config = dict(
    train_examples=195000,
    image_size=32,
    horizontal_flip=True,
    targets=['moons'],
    norm_position='pre',
    fused_qkv=False,
    moe='expert_choice',
    depths=[3, 3, 3],
    loss='cross_entropy',
    learning_rate=0.001,
    beta2=0.999,
    eps=1e-08,
    epochs=14.6,
    final_lr_fraction=0,
    weight_decay=0.3,
)
Rows from block 5 of a small image classifier, named by matrix and row number. Rows with one number within an expert belong to one neuron, the router's apart. Each number is 50 + 15 x the weight over its row's rms, rounded and kept within 0 to 99. All counts start at 0.
After each expert's rows are labels from the 100 images, of 14848, where the router gives the expert most weight on average: "peak on" is the class under the peak. Only what is clearly more common there than usual is listed. The data: rendered made-up planets. In brackets: how many of the 100.
# router: router (model.blocks.5.mlp.router.weight, 32x160), inputs 80-119
# up: expert up (model.blocks.5.mlp.up, 32x80x160), inputs 80-119
# down: expert down (model.blocks.5.mlp.down, 32x160x80, transposed), outputs 80-119

# expert 12
router.12:34 76 31 49 50 71 49 57 51 49 86 50 69 49 55 34 60 29 37 50 28 43 52 74 45 17 48 59 36 48 58 35 76 48 42 44 45 51 61 49
up.12:50 50 50 50 50 50 50 50 50 50 50 50 50 50 50 50 50 50 50 50 50 50 50 50 50 50 50 50 50 50 50 50 50 50 50 50 50 50 50 50
down.12:50 50 50 50 50 49 50 50 50 50 50 50 50 50 50 50 50 50 50 50 50 50 50 49 50 50 50 50 50 50 50 50 50 50 50 50 50 50 50 50
up.13:50 50 50 50 50 50 50 50 50 50 50 50 50 50 50 50 50 50 00 50 50 50 50 50 50 50 50 50 50 50 50 50 50 50 50 50 50 50 50 50
down.13:50 50 50 50 50 50 50 50 50 50 50 50 50 50 50 50 50 50 50 50 50 50 50 50 50 50 50 50 50 50 50 50 50 50 50 50 50 50 50 50
peak on: planet (100)

# expert 11
router.11:65 80 52 48 38 17 37 54 50 50 56 85 52 32 69 56 68 55 62 21 38 45 55 40 81 43 72 61 50 42 62 68 48 74 33 16 49 49 62 37
up.50:56 71 49 46 47 00 33 57 51 56 54 68 50 15 49 57 42 47 52 22 41 58 49 30 59 50 92 50 52 50 54 51 65 75 50 25 50 50 49 27
down.50:50 52 50 50 50 50 50 50 85 96 53 47 57 50 50 48 00 51 50 50 50 48 50 50 50 50 57 51 50 48 51 53 95 47 38 50 50 49 50 51
up.56:50 50 50 50 50 50 50 50 50 50 50 50 50 50 50 50 50 50 50 50 50 50 50 50 50 50 50 50 50 50 50 50 50 50 50 50 50 50 50 50
down.56:50 50 50 50 50 50 50 50 50 70 50 50 50 50 50 50 00 50 50 50 47 50 50 50 50 50 50 50 50 50 50 50 50 50 50 50 50 50 50 50
peak on: planet (100)

# expert 2
router.2:41 44 53 68 45 43 33 63 37 52 36 37 71 57 58 29 94 50 99 43 33 37 47 56 72 28 62 34 36 39 51 66 45 56 48 29 54 42 46 41
up.6:50 50 50 50 50 50 50 50 50 50 50 50 50 50 50 50 50 50 50 50 50 50 50 50 50 50 50 50 50 50 50 50 50 50 50 50 50 50 50 50
down.6:50 50 50 50 50 50 50 50 99 50 50 50 50 50 50 50 50 50 50 50 50 50 50 50 50 50 50 50 50 50 50 50 50 50 50 50 50 50 50 50
up.11:50 50 50 50 50 50 50 50 50 50 50 50 50 50 50 50 50 50 50 00 50 50 50 50 50 50 50 50 50 50 50 50 50 50 50 50 50 50 50 50
down.11:50 50 50 50 50 50 50 50 99 50 50 50 50 50 50 50 50 50 50 50 50 50 50 50 50 50 50 50 50 50 50 50 50 50 39 50 50 50 50 50
peak on: planet (94)

# expert 1
router.1:48 45 51 33 31 53 38 47 41 54 60 53 35 30 56 42 98 45 77 79 34 44 34 56 49 17 29 47 21 56 58 71 65 49 62 36 57 68 41 43
up.19:50 50 50 00 50 50 50 50 50 50 50 50 50 50 50 50 50 50 50 50 50 50 50 50 50 50 50 50 50 50 50 50 50 50 50 50 50 50 50 50
down.19:50 50 50 50 50 50 50 50 50 50 50 50 99 50 50 50 50 50 50 50 50 50 50 50 50 02 50 50 50 50 50 50 50 50 50 50 50 50 50 50
up.26:50 50 50 50 50 50 50 50 50 50 50 50 50 50 50 50 50 50 50 50 50 50 50 50 50 50 50 50 50 50 50 50 50 50 50 50 50 50 50 50
down.26:50 50 50 50 50 50 50 50 50 50 50 50 50 50 50 50 50 50 50 50 50 50 50 50 50 00 50 50 50 50 50 50 50 50 50 50 50 50 50 50
peak on: planet (54)

# expert 7
router.7:13 51 55 54 46 42 51 54 33 48 58 48 66 45 44 28 55 52 74 38 52 35 63 59 67 36 58 32 50 36 55 55 27 76 39 39 52 47 24 49
up.27:50 50 50 50 50 50 50 50 50 50 50 50 50 50 50 50 50 50 50 50 50 50 50 50 50 50 50 50 50 50 50 50 50 50 50 50 50 50 50 50
down.27:50 50 50 50 50 00 50 50 50 50 50 50 50 50 50 50 50 50 50 50 50 50 50 50 50 50 50 50 50 50 50 50 50 50 50 50 50 00 50 50
up.33:51 64 50 50 48 25 50 55 50 58 79 53 50 29 26 81 50 50 50 02 36 77 50 50 49 48 85 50 57 50 50 49 50 71 50 20 51 49 50 47
down.33:50 50 52 50 50 28 50 50 82 83 50 50 85 50 50 50 00 50 58 50 50 50 50 50 27 50 50 50 50 50 50 50 75 49 50 50 49 50 50 50
peak on: planet (100)

# expert 20
router.20:46 56 27 56 37 47 69 45 53 41 43 55 40 33 53 33 34 74 29 35 23 56 43 57 67 32 42 37 42 61 35 41 72 59 31 36 65 57 49 44
up.15:50 50 50 50 50 50 50 50 50 50 50 50 50 50 50 50 50 50 50 50 50 50 50 50 50 50 50 50 50 50 50 50 50 50 50 50 50 50 50 50
down.15:50 50 00 50 50 50 50 50 50 50 50 50 50 50 50 50 50 50 50 50 50 50 50 50 50 50 50 50 50 50 50 50 50 50 50 50 50 50 50 50
up.27:50 50 50 50 50 50 50 50 50 50 50 50 50 50 50 50 50 50 50 50 50 50 50 50 50 50 50 50 50 50 50 50 50 50 50 50 50 50 50 50
down.27:50 50 50 50 50 50 50 50 50 00 50 50 50 52 50 50 00 50 50 50 50 50 50 50 50 50 50 50 50 50 50 50 50 50 50 50 50 50 50 50
peak on: planet (92)

# expert 26
router.26:81 55 43 43 45 71 62 46 38 45 30 65 46 15 53 73 40 43 41 40 79 43 54 49 58 40 55 64 28 63 56 57 32 48 60 47 66 46 32 52
up.1:63 50 85 50 50 50 33 49 50 50 50 62 51 30 55 74 46 46 74 50 50 48 50 50 36 50 50 50 50 50 48 31 47 27 50 50 62 03 50 50
down.1:37 48 39 50 43 50 79 60 33 50 50 22 39 65 50 71 50 50 50 50 50 48 52 50 69 50 39 33 51 50 48 57 36 59 52 50 33 80 50 51
up.3:50 51 50 45 32 93 55 34 23 51 48 51 50 49 50 50 50 50 50 36 53 35 46 74 61 50 50 50 50 56 56 50 50 50 50 50 50 84 50 50
down.3:37 38 50 68 50 38 50 50 65 50 50 50 50 60 50 50 50 65 50 50 87 50 50 50 21 00 17 47 55 51 51 50 50 50 50 57 70 50 50 50
peak on: moon (48)

# expert 28
router.28:40 55 42 51 54 26 55 67 50 54 48 75 64 53 47 31 28 62 41 35 32 52 53 49 69 25 40 47 56 52 40 80 74 51 31 34 44 56 43 50
up.1:50 50 45 50 51 29 49 55 66 52 53 49 50 50 50 69 19 56 44 07 44 65 50 50 51 38 50 62 52 50 26 54 54 56 47 48 48 50 58 35
down.1:39 50 57 48 93 49 50 47 98 54 50 51 62 53 53 36 02 42 60 50 50 50 50 50 47 50 50 75 50 46 56 33 82 39 42 54 51 54 50 50
up.15:50 50 46 50 50 10 50 53 54 50 50 49 50 50 50 58 25 71 48 28 37 74 50 50 50 49 50 50 50 50 50 50 75 51 50 50 50 50 50 44
down.15:50 50 58 48 89 49 49 50 57 49 50 50 54 50 33 20 11 48 53 50 50 50 52 50 48 50 49 71 50 47 53 47 99 47 48 52 51 50 50 50
peak on: planet (52)

# expert 27
router.27:30 52 46 51 44 40 46 58 65 48 73 64 36 46 30 36 29 51 50 47 62 37 39 30 48 14 31 44 54 45 38 50 61 55 20 51 50 44 49 37
up.3:50 50 50 50 50 50 50 50 50 50 50 50 50 50 50 50 50 50 50 50 50 50 50 50 00 50 50 50 50 50 50 50 50 50 50 50 50 50 50 50
down.3:50 50 50 50 50 50 50 50 50 50 50 50 50 50 50 50 50 50 50 50 50 50 50 50 50 50 50 50 50 50 50 50 50 50 50 50 50 50 50 50
up.18:50 50 50 50 50 50 50 50 50 50 50 50 50 50 50 50 50 50 50 50 50 50 50 50 50 50 50 50 50 50 50 50 50 50 50 50 50 50 50 00
down.18:50 50 19 50 50 50 50 50 50 50 50 50 50 50 50 50 50 50 50 10 51 50 50 48 50 50 50 50 50 50 50 50 50 50 50 50 50 50 50 50
peak on: planet (61); ring (25)